{
  "dataset": "analogue clock faces",
  "train_examples": 97500,
  "horizontal_flip": false,
  "translate": 0.12,
  "encoder_slots_per_expert": 2,
  "label_smoothing": 0.1,
  "decoder_positions": "learned",
  "max_grad_norm": 1.0,
  "max_steps": 4100,
  "final_lr_fraction": 0.01,
  "adamw_weight_decay_other_params": 0
}
Rows from block 3 of the text decoder, named by matrix and row number. Rows with one number belong to one attention dimension. Each number is 128 + 32 x the weight over its row's rms, rounded and kept within 0 to 255. All counts start at 0. Numbers have three digits each. After the name is the row's rms in percent of the matrix's.
# v: attention query, key and value (stacked) (decoder.blocks.3.attn.qkv.weight, 864x320, the v third), inputs 160-319
# proj: attention output (decoder.blocks.3.attn.proj.weight, 320x288, transposed), outputs 160-319
v.159 100:061122096110092105104182175130152157169081091172118120128130172151152124138156117125140116144134160092130096162154181147122135158155125155100135135133142065171102135110086142099121170120121127062155168100171156164170081134156126120152164064172061067085143142090112090104170167150110156134145158195078134168131117131149182134151115087137111158117138157082082159144065086184100118124174161127139111132166169107119115149180143136123104115130128080101175127118210110119133125149173144
proj.159 099:124127121071080159105099168126111133072110038088119089152098121129162082107089156149146149061135073118082197101132072125112067082092139157118095134161142131150083080121168108127167103066113178194162133140072108172146109109161127116160109132111136113108172102130194171152113084143131137081056158106169126149133144151098106136117121145135117094119080129128130118108117194111173112168152150124154113165104106172122134093138183115143075137107062178111087144151130118096138152124131139
v.160 099:089157092142164107166146167117087109115147176149149207117089166153162040125165123150169143129143069091146135170150134167130129137121155208099094121077102137117122199134105159113099079104121132107103086178041110098132058136113085118106083095163093123132100173095117104152121073116111129116133101166169091140178148103119145114057127178140129091113136072064129145043105070119125068120136106127124125136165122126207125101198148109125090078164099085092092081126146109104161107147147182
proj.160 099:129089112115154168124097100141104161116144056134146155097173119084158137116067206112099199149110095132100176125085108138170133143162107126130191107154130129117044131057080152071153174081125132095136090099141085101198078114080134099164184155136136108168117092172159118130063168132114110120097151085142123131065141114115133138181129141159165153151140158135115133162063141171127129093155153140121091161108155157042143114101151162097123181093103127134118125101109135117149134097182140
v.161 108:123119147115181123130111148138098109146126134126183154088138112114089107095163155101161106164147131114152153129066152144117147169153164115180128123102160104123132114133133136156098143062141173100127153168113107096052108112092151145081131093138175109118121232154181131183147118168117081136135073100143093145135183177113136105086071100104174093153141100118135123116132100103116130144137150085137075120165182149114133159142099155198113138145155120100102094053122169150174193165087154
proj.161 106:163121167132112094114110077128149148093116136126085084156124127117213111101119112182164141142130134123112096137140149142129132136108072191142139093101114069193164114122150135162101177123116046158201094126158148185130145100090180074163136176119144133173135081102100170049086086144133150142106152175096108149026119050174164113120132209096115146144109146137136118091101132174152137125101129136209106112152088109123109140117140187057102083131149116115083126179120076139107083099108124
v.162 094:156128161087091124109170162137120117064169128191125112183123098074110106125187060200105062102128150139128104100158169140197150170122137206164089105095087107116120182102119121191138106134113062083071091143100203151140085099128097140167199103119133122083162134126062123181132155036091080073126136131128177141120150148138096096096151176111132038187108138181087129171124094106189146085130106099163077120115115166131142153116107125131084121088113153151194117154140164127104111129143073
proj.162 095:147130075167133040139093080066114097129100116077166149123129107163134165159073129087159143174123153169111108173086099116175163107166083137139117150114121128137096115132155179126188186094141118120120127056064111150156159111185177115191093155155066124162091148150128115083104097126101114126115165133077144192188110134080149158061147060116132076146137153108144163083065221050152142099128166144059171164143087138040148109087136132088081115151099129132058096113126155116089141144156121
v.163 100:185094164118117104131137137038102128140109109130105138054067096155096148066106146088145130155119093068157164129111095110166095153113121126109125120093130137118181148103097120128136108185143095191103156138121149107124129154136092086197124143178103112104092148079129118105107113154032108178135078142195114168185112136177099134086142156104103120129113084135099167166091061137168150101099115096142018114154131100163072139096150089105119120144131150151146086113113131158163102179143136
proj.163 096:199165101116062102137155098155142141126061138064147099157188104176159134058146135143106126112187123164117108155101115101096172151145103083163116101104101098120154097098147154152118128015028169073116145089118132127128133050129130175178149111111114148156119159168181129074138068133173116072140134172152205116076149097103152123085151187104118127136133154118175092072134165126171124118147119092138146138079137118119130169126102142131127130178092133159139108115161145126076110075133077
v.164 107:170121149169109098115100116125166145111103154134058091138119104150088123152094107094160129140152154128075126199110109142099097149106136118131177098162147138198157122153169096097148161105094159008149127139157106112143093130085105170193116129143143163143187119140109079126167127169086139178130105117135142130087111102142150139176125151112123103117118119083100116056095126162153111189117102151062200099118154136131163088093144122122110095130139127152116123094168146087182148132139173
proj.164 104:124164074113134144122091127135092157150133088158126137175115112096172043152171144126174089096114141136127192089124090149136127143112127157121146184133105139103169117113087105124099124157071177223073112191114101115203151057109129111145104167157137070112133088120136138140144177114203138127133182161137109106119138178113084148161091106119148109154158151111173138156078162152141163124097084116155135104101125110168133126092114128136156130103106175113138116145130102154138140124126191
v.165 109:083142091073107111168132117080141117093098136156131164134136182127107095118158127093069180085138110168065094084155122184157098178121135150078124136110172172111154109078088089120189109112148117154160143162103151161091116122145126144084187150165168118166119126146071128112157107104100162132131139103117164115104101197110217118132157152097149081164067077121109106109168073137113104083135128102125158190089114120095110149105135144123166104178168133118115131143113127127148130146121160
proj.165 114:136144123152158150123138172142114146116160125120179129130123076105110164116176099061151116113087157097158132123070157152171134131108141165122078186164032113140112178136110134136110093111102136130093106090133117129091107098117109148091094123091080164168156135104136106184148140139126127114086116131122121145203125100145125181164130141101133145119177143123171107146168171141159134131142148135156144143129086108102082195135149110180096094109124191121102177100126150130194168080144110
v.166 104:130143137125101149225094140112123162163154156211080159213165092122142119120135118100072110119098150136134101149140182107111139111177107113150154131086155120099077152141134134127131125109037093127114139077119179113132095133146174199128106113120104097146178094144127101118128127091175144123097145126138187109129064102207098137154175147101150118172184130175069169139101109130099164183171079129129091134122106160073073140113110176104071098130111091132121149132131085142095162104100133
proj.166 096:191140143124092115110093108176090103168112098080131149170059188134147111063178176114151133097164139131117126145119162140147098160112115145088173141132151105161098138136106127162190123104154134126124127167155141185187180139132144170135154131176146091093153180106086093142127097110050132124123142125052134144065076129123102135133125137129105099119104103136126121102122140120145120125127144080184158135138115123129160151101086108100115119174110164073113150099041109120180167223146112
v.167 102:084072125109088082131131114187098083168139138150148179104167173109199160101135083127142128137107151130144151110141096078117122169075140067136143171157063147134129107123074151123126117137103144135166099088165115113127138126162056169107152093152080065135152156202141141150203142172177064096148120157098127115146100081162102142072089150097131133107161104214136122112123128082088076096138147126105082183118115134107172152100139126110153101164127130083151175076116155194139119152123133
proj.167 097:116129135064154100141170175112184140103128156074088100148181137186103141111095116089086123095122161110104128106090093120140139151142145167136105145164155106133109132146141145108118144134124071165116134085160111120114142109144128129134118163189086129168086129119174134148061160167167185142089150111157166122115081128120154086168189115169141145101085150195138183116127161109121155116135106178113165066095130076077118118128101182181158136109130133082107109165072153122107071172067101
v.168 105:124195154119114141141148099165108103134133116143159117112143140077106120110195100166101085124123100155110094153109122053124133104065177109111165114150036126118092159065048116172116137099080115144112081127114115156117139124181133160108117152132115182155180138099060111108170125054135159131135156116105145099129121130195136090126135118098168091160169172161123174164127157122137093146201131120152176196108148114133130122064132124127131149160126171146091112184145141110169177136105115
proj.168 107:150122136122139217168126073094117089141127117085105150093121111175117153150079128076128164142151164139141106095077137141176130065096093116135166142125133115143144097180147152075164139153103127181149195122131122070129103166132144180122112149147093067091140090089145088128088102127107111084117057064124121196072102147107145147198091101128127124154119079147105098149158076072074177083156090111130133126127149064073085129124140104195123104087143093115155142118138098121131115196117150
v.169 100:126170132091074125152136170119131170152148150178138112101091141112151136093164116101124122107113076154157154128214160161190156130087136120129118138084171148089138162111132171142149095138146158086112077098086179113127119113096160133069089159183153096124128127134087080152187138070075141135142115158218100111196120149071142129108141154083106125132147084127079071083135137131144116073111106111132161188043071174124086112129128139141059058159144162153119122182120162142166086187137090
proj.169 095:147050112183163126102121120122136121103166106126128227109111073112124174190095159135122176177111110095093075115075108162110115095177103137132073131192107185117157140121057126132153183138101135146104077118122062114146126169165120109177157134114183141153121068159122093199137149144105130106131087121155186177076107168134173091112137203114122149148156130168154172154116132114139158129126109134150116129163172109111084155054133165157178164077124086113070121121122131144101162093133106
v.170 097:142116172152141150168152137165113109146128146087141120102136161144068067123091178162129107167161154138141126144182102104133119146105156149190216113123134092150192077151107066147147165148119092143207133126131050130097147130145174196093142080094106127081082207166184093113160127131128092120148143130115134090111197168103133163077156094140108137121061128128157089123061135081100128078143122125157119154115075112084110133106071145172178164160109055157108114148106095156106083117162099
proj.170 092:150086164120155133103126173141153157151143200148146204161105160161124096084099041131155092118184174151170108114101090103127132102148163174133082063097142107096079144115142188111140099133118152103149180089101172120144107116120137086085063105099127123101131097163151170102133051098118137148145122104166176087138146067136115173129154118048121194144170186178109120090200135155123153177127090149082111170077144132176183116147077119131082163157113152118118175135130130087161135097119117
v.171 107:126104166150103117118154121081119143126138068160135110127080049092145185140137091083153089149131160091124131052081136138183212071066080107160170122115120112140118148135106099139130136176126114121107137086125103169096161169143101087089179141112115171111139133083106191160134133138117140078109180108171130079107058173052093129071161177102136057131077107137156077179154139123072170087121146129126097131147096138148145115111167133168105127117136112129118155138159113095100138157163054
proj.171 111:127194164159149055133161076105087080091105180167120075161109113170109164098153142074119156153168154104079075123139161139167118106162145192126149165092109194145135123117112109128151154130095092147162144120107169136114145107126116117101108156127090159131091102147120117090140082110150094181134113148150151199133121154152159134156100097150145094160158117097151150088127114124172100126118103101111089138111111078148090141177119178108153122176122138119096142126073166166130158135154167
v.172 101:150183093093113142182135141134168051143145134149146198180118138130137072146144153121121113111166103096108131152118124118098175126169145110119124114153130143120130093097134127173126106089133128108106148136173087128084193149090112067065144142153107074113126120120155196118140067124178119116190120218134130143118065084148158144204097176151070135147140133122141153176124086115145104089172169117064103097090125123105123105118098136131069065126147110099107115051108094108125111157127127
proj.172 098:185170152113185150116159111177142134062144157139122114152128164101130103046191093139162116117100139066138099130133160146106114140122132143061137161102079117096123133156158166109063111096110099142115146151070110137104069119104121124116166107117113118119077142142132085060092180147097180127050110161114109062106191125194138174155177088166106124120090110123154119094148128096101125158158131214103151122126167167128080148111132121120132131161078126110150114154213171082167144127145096
v.173 098:117112112152128094144124106123086151162096139112152163091163094098075152107084109075108127086181129101102152129121087114125065129117127145111131116167166159140088175159140052157143185168125127112053155130124152104079170181159132160085101137145145151144098206137091119103118138153120123112175192172185112147179143139141094153089158147147153119141099130118141161132142116125104197141130092174161121122128137170123066064159128141101123040074098139154060088111170124176161070144176067
proj.173 098:177115210134122133139074115191135079123130135132154144105166124135105143089136138086142133140159188113131098118169201164107169112136126094144156120106105116148198087104141204103142165135091123109164153112135134134178124119146081048153095104087116104095157130127166072105108087104052082078108061128148121101097103127133154173151082108124093108149107056136155058106097166150106126142170134120145148122155121107161100171131090093143118164166060096154125137128120149102053186112108131
v.174 102:126183097105139125153146139166111106095141086067077103166086135145113105131045111122162163057149205138094136123143136151141109128130123195131178089100084165112113136098166113109170140102127083105100207102117109067157093155097118123157115151129090095084120093093151073082127151107090119168148147103127187115158218073098094155196093144165167166114091103122133128123110102129131101133131120154122109052124118092163099128108100076041137130102138144154132148156210138108105091187171119
proj.174 096:172080159201141111121102130140126133164145153140176158108170079115120123119140163106195118106134082195120143146115090136150143142109126094104146114139183131108135145118130113119097096115107183075103122126068094099098147111119106138129114133144083111073127084111111181123137139132127112169120117093157096067112114215127157167107129014111150122167098123109125101096133103133131167166129179141120090168130167076156129080135086117128142133153146098055081085169090123107130137087142164
v.175 099:094073143175186106130138122181107070132145156052117110112131174149177127118086137106130113136171076175110182132128151148050142131157144130121116133141077127182143157141192148149106098115125130134142066136052160163145101129088138166130129090149080134122111140125107124144134127099163097071145158177152121096161098070162167112188129167124129139216141126090103117182106078168140099150120118147112135131116099076121119088099107112101107150101165041082148125131116138142130157131186126
proj.175 094:173088180152118189120112080107128116088111079194135169127129147115141101204107140097193111147059094127135109144152110146136145121059094111120125091123137141091167130035143132109159102107112194143120109177107110107151194150120121154140179094125153066157124096162135153190101108118139201130113096131167101161099143171099128168095174112171141079106095179094158139177139092115110126106184129123074149122125087114127166128194155116125094120144087168109097094090203106097156094172075128
v.176 108:153085142125069150121131131138121091118121065093118155107165102140133179156101064130149097170124161179114129143124114148120155171143128102089093122088124135126113130122130126094126150098177166118199121108112145119110137195119104115145136175115121104180139151156152162166085150174159079114154115137089109186149135132113131172103095192104130107059103150192098143124119162129130175143174091103165114185148123144085081148115169135156162177125136145159122140078096156145163164131142123
proj.176 108:049163159164154071029094088163155093079230102164089123137128086167114151099094103086113134115123120134114104118162113100109154118127101144169103117186131080108170095167075116126091137171107059102137124132130099113152131075131153109162063168119139172130120148151066103182148087173115169179172151146160129155130128108117175087132116138185138146126142115080137154107129108121144096160157134160148096108112145107111173106149143168138148093028142147085130085137119107134088108144109131
v.177 097:121089177099093122161162111108176108124136102134118114183095102157102157135140097096166130145160096106083139154151057107060076108199149135158127116098157145130145129141111095168122114129209119092167131079184073126086119123117130141181178131155101131150100161154116134083133184190140104123111150083127108131101114124142143106130062171168055148128126148093123127102139113146157173143160111116114191138075137152105149159116148111067138093175078104107122072136145154131114097081131190
proj.177 094:185171117119105119068102117157166170128151156141110147164139132170128141117152116135122147055151135173062141128105149115118156164137098135159151144147122105146155143065086101139113142069135171194106182147143140048155109080144175151146088139090137097118202178131108092117112098104185108123114105136090131118121135118108127144123056133074169092156121108141146147182122133157147121158069105127139085147111173144132130108175103156170119138173165121123132140178161137169147110150169136
v.178 106:149075094097152159165085032120130118098165171113150112131138085106118172106156110081108087090082139131169111125164129144158153171135132041086121140135112115170092105169123187101196156094119128043179153082116129152154145134188082153086120112127103096081172171124120159149135142124133161142119146138115163133165127138106075017130156122180128122135108084106158171094176129151133193156156148158133217094137110132131091113089185132167129163131120156117090129098124154084083126173140130
proj.178 102:030122137115115123133130140115107065141140153121157083127096112095163121157121191094162175188121185087145106151080141136087137125171153145154144126165113132186097092104079090169105110117128128135099134110107139114139118123122141079175146170107159160148083102099099133125137192076150141163101099098119128121072110186139089160151120078138149103107106055107111113157189143102128085142100173084129115079099168177108097120168125137115159119120141114081103149178112163154136143147102141